A small masked image model, trained from scratch.
Model: 24.3M parameters, encoder width 512.
Data: trained on procedural textures in two colours, tilted and lit, 97500 training examples.
Rows from block 2 of the encoder of a small masked image model, named by matrix and row number. Rows with one number belong to one neuron. Each number is 500 + 25 x the weight over its row's rms, rounded and kept within 0 to 999. All counts start at 0. Numbers have three digits each. After the name is the row's rms in percent of the matrix's.
Before each neuron's rows are labels from the 100 images, of 14976, where the neuron reaches its highest value: "strongest on" is what is common among them; "colour at peak" is the nearest of a few named colours to the mean colour under the peak. Only what is clearly more common there than usual is listed. The data: procedural textures in two colours, tilted and lit. In brackets: how many of the 100.
# fc1: MLP up (encoder.blocks.2.mlp.fc1.weight, 2048x512), inputs 384-447
# fc2: MLP down (encoder.blocks.2.mlp.fc2.weight, 512x2048, transposed), outputs 384-447

strongest on: red (83); yellow (70); ground colour: red (49); pattern colour: yellow (38)
colour at peak: red (50); orange (44)
fc1.153 114:498546441496533517555518539478521508462510517483476518492492470500507509492507518501459507521529498531471516523517511474505497478498526530524512513513478508545496457512522493521548496491504472
fc2.153 134:453494520524482515502512474504475518528486488483487528475502511504456473506505474519483487490531517498476519506500511465511567477466517477498490540501479496517514534494456477474504508541494544

strongest on: red (64); pattern colour: red (50)
colour at peak: brown (43)
fc1.548 146:474499467500467500529553490433485539517461494479525503509534527463487508525481493544503457520502496521469488520518504474457529483448515495565502490467524502513514520500552493523467506458513488
fc2.548 141:482505535555516499492451533495471507476505502525478496478530527469464518524488539502518502507500494547509521505477525503526455488532530503487488510527499531499508508474522499494507427499512523

strongest on: blue (49); teal (44); ground colour: teal (44); ground colour: blue (44)
colour at peak: grey (53)
fc1.715 090:450514496488481465468516487467509502502519537495519497483538502518445536495483464527510480483507548492515505531478532511477497500483506524543514549441472493525530532496470506500485538501477514
fc2.715 074:489500545511451479472491512522501508481518499524511485516474524472487521483502480521558503485497513493484489466485498509486502482497493514470504501518478500511522518475494517485465486461479529

strongest on: teal (75); pattern colour: teal (44); ground colour: teal (31)
colour at peak: green (26)
fc1.472 097:493537511532525487440482492516472477455513510556494521491495468561473522502503472484514504493504518497507526514479532517549492468531528509488489498536469505485496504504527500490494497486489528
fc2.472 078:499463515510501512500475526513529507483499524514465524444448481527533496488538512499515511550534517487519526497482497527529516483554503494507463506511499452514550458513470502507531480527532472

strongest on: green (98); white (78); ground colour: green (61); pattern colour: white (47)
colour at peak: grey (61)
fc1.339 110:480568477483515512456491490528493504499516492511512488483468520494479529531481496521476499482513498505501501459510497482488497523503545520497489488495490486510445548498451465505508475521474504
fc2.339 110:564508527523508498490506475549496479521544501498478491522474519482530528520497509502499525517550547491464518525485513479543504498496470493467523512503468486511475505516438503459513517507516548

strongest on: red (67); orange (50); pink (40); ground colour: red (35)
colour at peak: red (55); pink (26)
fc1.392 116:491434463496496485559491525484517519442521513452454502488515462520480506505527519507477528537539512522498472506451515494478481498507527502500531524492501502510481477487495499494502496509548483
fc2.392 136:454479515516503537521525493504460487542508494526470507516509498506522445471511507479475466528464491503524528486543485506523510520518492509478523523505494474504501484500467492468503535524529508

strongest on: teal (50); red (48); pattern colour: red (43); ground colour: teal (36)
colour at peak: grey (53)
fc1.100 155:502498504490495469484457487498510503456571520539509561525442452555500496480493522495522470501491467460534496499496499509542513478514491498483514493513512511497474515515514503476469506529525478
fc2.100 154:525495516537501505496550451499501512523451508494482450497520500482539496542464529512499513487503539511497500482500488502481511517505520514499496511475499469493489514467497520524499516479503519

strongest on: black (59); purple (45); furry (39); grey (37)
colour at peak: brown (55); black (28)
fc1.677 119:519508490490492490491523520536489473509506515497511563524476520505499509494502483551489520477511493512486512476497532507527508524513524524484519508488509530472435486518501493443505454555511499
fc2.677 120:520504501515530495507480471520510523495510479484495475521491479483506499517479505453500502487523516529506503515508487504491506496521471486482508486502515477518516501482482467552534519443527505

strongest on: white (50); black (49); pattern colour: white (31); ground colour: black (29)
colour at peak: brown (63)
fc1.113 159:509460507510526538537485506460476534489486492521440461475460495493533490494542458499496550533471464486526512494531479491516522515501534538481509473523533483490465458496514464481516519511555457
fc2.113 152:535492487490476480506514554487496462548527499456522521533490490501547545469524469529521538506524521457494490472488508516495516511461457518478532502516491490525515461485532506483551536544472452

strongest on: red (37)
colour at peak: red (33)
fc1.731 110:467431493463493542534510518464470457523472490486476521501487497521488519517495511505494492511508484545500488494472522514532500535513537576510504487500507505518509511443520477506518497502529465
fc2.731 150:535480451481510509514445491523484520517517483491521519510472493528470512493470500515489496459499515486525503527498525495500505503501496522504545516539487502507497510511511494485516522562487451

strongest on: red (47); blue (39); pattern colour: red (39); ground colour: teal (35)
colour at peak: grey (63)
fc1.406 090:460491538512479511504486495473515507444506519535472508472461502521470505508490481497481491514496528457517482507469485508486512487477517516537495513485471489496494505516503460503480513491505528
fc2.406 091:453527539495476549494499518526503517490468496524509537495520538509496494479510490496551502523504491459506522525509514489491518483509534492517514506541537511503514480496495516515486463533506504

strongest on: blue (46); teal (44); orange (44); pattern colour: teal (41)
colour at peak: orange (29)
fc1.500 157:490492446515454515530511527482509437519504498487482539501474522510549500498494519517507487511513494493486478486488515476472523478505498475509498455530516487513500478513530521526533475517499463
fc2.500 141:480491498479464533526531503459525498499447496490487482448505535454500497466506438496524500503503509465472488518490505486450486509465470515517496506493498525502504460482515468507477540518521475

strongest on: green (51); white (47); teal (43); pattern colour: teal (39)
colour at peak: grey (50); green (32)
fc1.278 117:504566485530529547451516463496517489493501484535507500492439489524510515548468479513479511479506520500483496494503513489490538512497507504522456473493475489494452488550498486522500496485492499
fc2.278 127:576522517531517555508503529542508457500506494504474471511482515494541507497515527492507531513557553523484544548512496489514484501540457478511524536511468524497530441549487527461505509496497541

strongest on: blue (58); yellow (51); pattern colour: blue (37); ground colour: yellow (30)
colour at peak: yellow (40)
fc1.0 171:483503457516524461511539489540516437524577496492499505506510535527517496487534496486484509485474492483513468461485528498506523482526487484506489462503518505521471481498488528526506495496494464
fc2.0 191:476499513430503575498508534480494544449430506496511493546476515461506521478524475516490515510504494504497525514497512504494455531481521591472500491489471487516498469453521493480524562460471483

strongest on: blue (79); white (63); pattern colour: blue (43); ground colour: blue (36)
colour at peak: cyan (27)
fc1.235 113:509461487510498466457520497480498504470483521484516491530495453511449528540470486520524477483488529509491514524494490545460524496468485514526492495463459505523533532500518444521478527477520516
fc2.235 111:496505491521519506487490473497517442496530507570532499495458507527540482476510492487540495501489473518531486490494487507466446509534466474518494460535520478466500489501540542490486490479533501

strongest on: white (51); black (50); pattern colour: white (44); ground colour: black (32)
colour at peak: grey (46)
fc1.171 105:506505481536510496457538471503515509455520504496506544494486510499486537519499430513521532520511497479467504500488526523470510492519486516486505478504520484496473474539535526518525496503492461
fc2.171 125:533494467516519524513452534533479456519500494503501497489466514508520557487465521502505515493526511530514529508477514503529486500519505489502528485550506520490519505495522502477521487556470482

strongest on: black (73); white (60); ground colour: black (58); pattern colour: white (43)
colour at peak: grey (43)
fc1.468 162:509520496471477499479541550543496445500479476490503532438497510495482509515498533512497531485518535492454488507520495522512452526483533495508477486484504509506506527448488452516509474487429461
fc2.468 156:493509515502504501497478466494474544492474538511476493522480468503495513471465435521529476518481514515535527484502491482441520500493481547459532523511501498512519477511534530470494547510532564

strongest on: blue (52); teal (43); orange (38); pattern colour: blue (29)
colour at peak: red (27); orange (27)
fc1.37 088:520479487492475487536482517502496468436533535512486478514467460514517516538516505476497515514486464459519483511493469500510492514538519535533512496493474510521499477508483508512452521471521453
fc2.37 070:502493518493515504516479534532493481486533485518503493520489524440523499471542502538512508519495536529501493485507509486521500526517495495465523471539448505505486485505481491458515502531528508

strongest on: red (67); yellow (48); ground colour: red (34); pattern colour: red (33)
colour at peak: orange (44); red (39)
fc1.347 120:500540501485508501553499508514474494523504493500488479472497481527514508514521523498449510495473513490486498506532495452515526506496543489514493519513474490525504495494491484508509524503493472
fc2.347 136:522485506467483491509472464478503563513441491474498492493493486486443482506477478518496474473512515510504511519496503494517558505489515487488503543504490496519499563502467483473485514539489544

strongest on: green (85); white (81); ground colour: green (56); pattern colour: white (53)
colour at peak: grey (71)
fc1.519 096:498541515455471472466527504488520489447488491505495489499505465485481533505490515523493482500525509500506514515503480489473529534476512545496487507505484502509505539508495451491495504499455458
fc2.519 079:479506492501484477510511498487503459565513484513473491470490527488531494458529492508489527497540488504480537478504534470481506457507529488501507512500540526492507509490472471482492483531496516

strongest on: black (68); white (60); ground colour: black (50); pattern colour: white (43)
colour at peak: brown (90)
fc1.477 179:507472499522501514537517542532503437501483495497439501509511509488519503490521575483471513523511483509457496507478515479552469484503522526512496477514487520515483467474518484500511494471533506
fc2.477 188:504502498527523498479490517504502503462470490520491464487551525476509502479531557489476492514481476529517498494545493514491459493534541501521517478495524514475466482516510512486528480479533490

strongest on: blue (80); teal (60); green (59); ground colour: blue (52)
colour at peak: green (50); blue (32)
fc1.463 136:508563519504504467421515490500510469481510483544539499492491508490509532493519508498514494462503497485465503485488508541505499479498493523483465452519486497497490504489523478522500495485468484
fc2.463 151:487482469496476514505508490520520466487553511526510505449455469509496513499549532498481530476471496467512487486460506490509428526483498547502459501519484504510475473519503518506476495508490446

strongest on: teal (58); pattern colour: teal (51); red (38); ground colour: red (34)
colour at peak: red (36)
fc1.474 180:516495459524534565516507487542479455482498503463454529441483495551508525510522468479484529495492520519510499545525496489505506530506487496505500478499461498531504450496484528495540550484464444
fc2.474 194:474503498425476501500509508480504533499521495520536494510474509449517502479530541501548502475507472472523493457482495496469424493511503537476492478499535486473469504490507494494484448477539471

strongest on: white (87); black (56); ground colour: white (45); pattern colour: white (42)
colour at peak: white (81)
fc1.758 150:515483503524506483514512518549500472487575513502489460486508514484481502507497516515476500484516497487534475490479481490501439455480496487512526470465489509494473508483432539493480497475477539
fc2.758 183:473531513493545547482494489456480486530487510523536509531456500543522513508508475494508524483484505515485522525540540501480518511500522554488481499525486491508530465496518458504524534507476469

strongest on: teal (65); red (43); orange (37); pattern colour: teal (37)
colour at peak: grey (53)
fc1.753 153:495526479458503448472504478516500516514508496467524540466502475516447504489465457493502510461504480475521514500515491507464536479477510478518506541490522521508471559522495485494474469562452515
fc2.753 171:480493491518462514506508533483529436495500515509454481504468481495574517503531567509493501534482498484488487508486495490511486488483470503504459467510489495510511422555524479512513490491568475

strongest on: green (83); ground colour: green (45); white (40); pattern colour: green (38)
colour at peak: grey (63)
fc1.185 193:502485470491527520489475506519495475492528477510497509487458481524531506496520462494491531492494471509549506467524488524474503527534494488503467478486504503490502506521427508499500486511509436
fc2.185 217:512506495486543529504487509484500513474475524507511493466534457528471479475513517469484494501453477539538519519532496500486462517541539508528483499489499505497502486489503514489508517489489470

strongest on: green (90); pattern colour: green (59); purple (47); ground colour: green (31)
colour at peak: grey (50)
fc1.606 169:498517466505526571503477492498508476470460477470487521484486514512513503473482501496479474490512469533532521526540487489507515519546526503529481483512487495503489478517461489506531506478485452
fc2.606 166:530527488430522531503527479472491549512489509486569502517463476492510518536474527505504523496497508481513490506527478492506480517482487558496517497473480469514490496482529509499506523482524476

strongest on: red (57); ground colour: red (44); yellow (40); pattern colour: yellow (31)
colour at peak: red (46)
fc1.223 110:490455519452523540536486499479486495517485522531466522540456517512503516499502494475515473517503505464526507477510494487567504500502515571500542515508524525502471479488526521476499512505504495
fc2.223 144:466494415477495508508549457488517558524490507458524517501481487490487498488458493525485455474498460507506490487514508487469522488443484515526465455458505471520464523492503508526507532501507484

strongest on: blue (90); green (68); ground colour: blue (51); pattern colour: green (41)
colour at peak: green (68); yellow (30)
fc1.254 168:517542488489553478489510486548465471500586493504533476489501502478501509498498532494440472463428480509534481468526505473517435519514483511496537489491497501488491510491486499486492498498470501
fc2.254 167:461467486487489556534516531419510524498418515483488478497533511497506509484542499503549523550481477511509494501499506519475492505495500504519477490469500475512501463479521537516496485475532501

strongest on: black (62); white (53); pattern colour: black (35); ground colour: white (27)
colour at peak: brown (51)
fc1.725 117:482443481481518552518490469477485511516481502471455501524473496501505514519498535469500478507510449523515505509476487530563495522533546561516495495497519489503476507459497483506521507484542479
fc2.725 180:511494499471537489514517493541483509519497470508510507495528483486437495478466512493511519481516510523500513510513515489515461522521505486504553530489495521492479530485462465473501469575476523